config.yaml
image_size: 64
tokenizer: "char"
vocab_size: 29
encoder_parallel_block: false
decoder_positions: "rope"
beta1: 0.8
beta2: 0.95
Rows from block 5 of the image encoder of a small image captioner, named by matrix and row number. Rows with one number belong to one neuron. Each number is 128 + 24 x the weight over its row's rms, rounded and kept within 0 to 255. All counts start at 0. Numbers have three digits each. After the name is the row's rms in percent of the matrix's.
After each neuron's rows are labels from the 100 images, of 14848, where the neuron reaches its highest value: "lies over" is the class under the peak; "responds to" is what is common among them. Only what is clearly more common there than usual is listed. The data: flat shapes of many kinds, plain or patterned, on busy backdrops.
# fc1: MLP up (encoder.blocks.5.mlp.fc1.weight, 960x160), inputs 80-159
# fc2: MLP down (encoder.blocks.5.mlp.fc2.weight, 160x960, transposed), outputs 80-159

fc1.660 095:155093116112149138149101157127172134115133120147189131084142113070122099141130114160142112151139108093140149149101130140122128158129153132139124171105120139149136143104107074124106123113134102136129094147142103125143138135155197101103106149
fc2.660 112:148123120141127126153120082068149165129104138182127118116074145108115162158134122140139112173097089080103117136102086130126097114125097097155133137161119129175135134112115128139148113145123138141098125146177144144114104089122101145128081130
lies over: ring
responds to: white shape; its colour: white; ring

fc1.186 093:167122104136079122127119124126130117187124125158113140089113149111154127203109113142146137142097134104156095116118085108099118129111121177133121096151156171112143116132156099132126111118107151086100122143064137109141144156112109082121169091
fc2.186 089:139155191141160118128138119146170149083113070108121159153115141127109133105120154162120113117117147121126119178161154107133126131125136133112139137125150105090104126098110101125117168157110127155152119126103126114159091141110098139137094117
lies over: flower
responds to: flower; green shape; its colour: green; largest shape: flower

fc1.340 123:096112097099066133084126157144134095160131097118123099094142081168117153076114160109117149114138155110095128140139167108134140131108135099130176164131144144139140093092099108110130126124122131150162097098127141140130136107139131097179149156
fc2.340 132:103129144146127129138139133079090105103171135166105117124108140143118103116122169117163142116139103169158096173164156157142146121119145127175108148139122091118095113127125112117126112139126077137115113094111156133172082101159125127145165132
lies over: circle
responds to: circle; largest shape: circle; its colour: yellow

fc1.99 106:129114118101083146141153095129123119134102125123128175125122129149151125153114065167159114143119135116140120134152139087148113158122151154143143089145178150106138079125132109147153172170129128110123112119069152106136127158137108110091129071
fc2.99 124:138153146144116137128124084151110117113128145118136091115092138113111091157127146156161110168086110105070125150136103130142122151158113126129136101131136120090136097091104116147107104160106128137119109120085132148116115116112173132148107091
lies over: flower
responds to: flower

fc1.665 127:137149153129184123175150120108112161099185184169174121115072152140147110144143089140156137126127179177138108187152127109122146090129119158130143095121133161163115134103123088122132140129122118115091132099135138122137121137153128088118140099
fc2.665 132:085163100132144149137161126085141071106120138139118142121147100060147109150104133146127112145168114113143099126114128134142144117136161145130155191049137118174117145127163132126090131133123132120162117150135130099151126099131147113110134116
lies over: gear
responds to: teal shape; gear; count: five; ring

fc1.488 109:138146100116205129156153118117157159083104133143133087128099116136124154156110157108116164144108116129130152149089152118141142143128134124150151212133113122179157134106118098130123119125136138158116108157118154108143119142163116108112124142
fc2.488 114:139113126156132101143102151134133067161117096111138072145079085190072162100108148138116160140159127132130134157100160136110143124116111114140143153123126126121070147120125098103105110130116108186140140105119128140127118129112104130202147159
lies over: bar
responds to: pink shape; purple shape; bar

fc1.395 125:131110108108121125142143117165117137131095106112137112085143136107081147150186104075119149121117113156106103131111157113116189138151119142141187157104152135143118117176126123074138137135128128106115098178152115158118167155109150081139166140
fc2.395 114:124082178114144129128134078149111160082126166129109130176103100119112184130140156093105124137146140163129132108108183114147121148125131122129131154098112142138163159128112117146142158115117124134146134132159107141150110146138118122134145144
lies over: circle
responds to: pink shape; its colour: pink; circle; largest shape: circle

fc1.659 122:122151118135173125165154107062144114095118181152135146092108150129151087158133093154197144107117139138162124176125094105145146114138147130140153148115133163193120127121135095131097158135154129088082104131146135136125127120123111100097125089
fc2.659 140:151144117131106105126124150081148063170115124145108080091124116141109121133115123177155174178186128121110121141141095159139155146150124119155124196092136126182092123121148147136134129130112125134144129141115150110119090097132149105150151141
lies over: gear
responds to: gear; count: five

fc1.640 112:132128139131102101156131142080128125117143138139113160112130105107166102156141075154190127085139116127141136141123095106163105131146139170163154138104188168163160134106119121096130141120145145125147164103102140141122154162136142142176162074
fc2.640 117:139118147136119125119114148150117103178143163131110098143103094144147187144144207165101147141120122129111106122102158078112074131125109137127127111110162108172136109115122161151142090158113122163160118122168126120138108105124139145120151154
lies over: heart
responds to: red shape; its colour: red; circle; heart

fc1.32 116:121149082094174170172127114097143145102117134115112152081132145130139087159143077171165091078146077106195093172135097110145121170147143118137134104086137120196126135153147103104120156132141144118147117146164119110129160139143113152095155083
fc2.32 135:145147156125108148138168125132159053099123122118134074157118142115142118140115117131149133141175139140073108138133109171116146152150151129114138160093129152134103121168131155168136143119124096103177131114107122129132097074119180131113115104
lies over: gear
responds to: gear; orange shape; yellow shape; count: five

fc1.335 112:121097155119119118077116137159138122093117094121131120102144113106124178132185118072106115103102127119125137135112146130123152162128117136127174157130176136175145105180106131074135148125143118109125127115134082128105180149106114100161136148
fc2.335 100:141092169141144147142126143135152095124123142100112144132142100084121152119124179111083132149150107149156103097094223099166096150092127122119124145126123130096153145105124112168118111095128125127148135150170088147130093111154103125125156162
lies over: circle
responds to: circle; largest shape: circle

fc1.2 123:133129167101152147161169102102102107091136139176149137054121149111138134160134113113146094158108154133119118137126200137127145106153121169134150141163149148102107171109116113127132160103092088144100099148108156152160174132129145123122154134
fc2.2 128:120136098143131096153150076138138139110117137116106137146138094091150152131141139181138105144148114181160095133147129133092138135101085101095117129103153109203104128139127145104123187091156140146131121121166131128160146142127117126168086122
lies over: gear
responds to: blue shape; its colour: blue; gear; largest shape: gear

fc1.290 097:121108121126096159113122170133116091141116119127105108103124112154107152080112159126130158058156109136111099139165141107086154143061148179138153114160185170167123102155109122104146146131107108152149103148154156115130091141133088130158155159
fc2.290 101:118095106152146116138116124091104118111140132106100111134173116088122102107121141145138140122087089121128069126127133143130146173104111136182121175136146113122105131123136154105140130159163120117125112093093116150127085150141138150112123160
lies over: hexagon
responds to: brown shape; black shape; its colour: brown; hexagon

fc1.620 116:149108133092112127099140123160148155153096147129124148084128115145139163136160173116113173114121154168100149137137140122154162089124115138109148143139166209163124138174136114064135118156127170112134101148131184076131147120136090137169179153
fc2.620 104:116125164140133136118146140205152119127126139123122123138083102164162157115133140106091148131167100163132138095092160142107141128133094126118099137076145136112101160115105104107178117106137112123129131097145102138148111117134132148142150156
lies over: circle; hexagon
responds to: white shape; circle; hexagon; its colour: white

fc1.71 125:095136087111099102090131148103134099145128124133104127094117099155189129078164165173144094158135138122151182133123156110162124146110152106160144154135185151176151120092106130136124131137134156121114158107122137085166149122174135158187142161
fc2.71 123:145102123121135138107110140148147070180121100115154064107109113164114130102137187102087142143136123135138118114094162114114132158097120138146134136120150128104123137128084071142110088110088137122130135122164126102129109115125138124160189160
lies over: circle
responds to: red shape; its colour: red; circle; largest shape: circle

fc1.545 124:143115139181142153141109107123139084118136106108145131094102139084126108150129125153125130158117114117155150131132092122104113134145136084145156148083110079141143129118118121160132099116081095153127104180124093126149112102154116106111094073
fc2.545 119:119120142097115125101107140121131120128132135129127112105134111168170135071143137087135127124124113093117100135115197137130111137105105129120113153136155165100133163147094102041138140108114128105125118130102120123131114145132110119146200187
lies over: frame
responds to: frame; count: four

fc1.5 116:131145116131112118141094211123139122134194107169108119134111153063119129141115158148143174156128113078110136116114141076132118134080150093129139135161159168114136129123079122117077138098133159133134142118101083120148131111094137142152156134
fc2.5 127:159192155122135126122133115104108096140126085098146120142121174102131118136143126187118121147180130117123106133117123112138085131125130126166119091108127102089095165145124102137085137144095120120130118151116127122135117057108125139148151117
lies over: flower
responds to: red shape; orange shape; its colour: red; flower

fc1.333 114:148147071112125132108094128136149157158161121091123123115109102149137148083105126130103158101157150161136175148134127108110137111097121129102121153134171126113133156126097086098159115112128155179131139114102148119106103126109110131177159159
fc2.333 122:158107145125129105161137159152133156138135150141156098132130122170140094120118130171130133097166159136079152127125121149128159113122122152137123164164136168170080140121129141178156105106156126148150157104130115119142132133131161131114155150
lies over: hexagon
responds to: white shape; its colour: white; hexagon

fc1.621 110:138123101135119137109140113130138161109131189160105113083096094147139135080136162142114152118105135135140163173080152116092149126113110130131132139182149149170116150135130065125136128118133139139119146098086167150114151150123087122161136167
fc2.621 116:090081111132126146115149145137151072145139098128160107143150116146149116081096130124075115119152139132156125097105149118113127148133178131157104132106109168088102129099086098128111086129117119143150142111134136117160102099096144145127151122
lies over: circle
responds to: blue shape; its colour: blue; circle; largest shape: circle

fc1.512 121:143131090089101107113134132174138148150122125149114105074108113149113152135152154093120151092119145128099117139144164116084134126121133157159126137099146147150132146198127123056152152125131139101132089160142144131112089113106118086179192150
fc2.512 121:122083175110133121121145119140130092139137151121125103134121120201130154097111172129137163116151120137133110111141150126107144145096121122091102145109156155124098128141114120121147134121095114140123137101133122107124132127122147143144190181
lies over: hexagon
responds to: hexagon; circle; largest shape: hexagon

fc1.44 119:148114149133173124155127123076117137093180143114173103097075149094071128156132113140126173119163122174148123168105115107089153117119134128115175188111120140154145178146129077130110115093130119155127118147127098139144121143151131129101125109
fc2.44 131:084144080126140141137151143084131113140121137123118128112136094183152130079096137115115125171156109133146112142072157101138105123111173123146126160144113104152121120109102117131110128117081143155120128131164113114122132105111139124131109173
lies over: ring; gear
responds to: teal shape; ring; gear; its colour: teal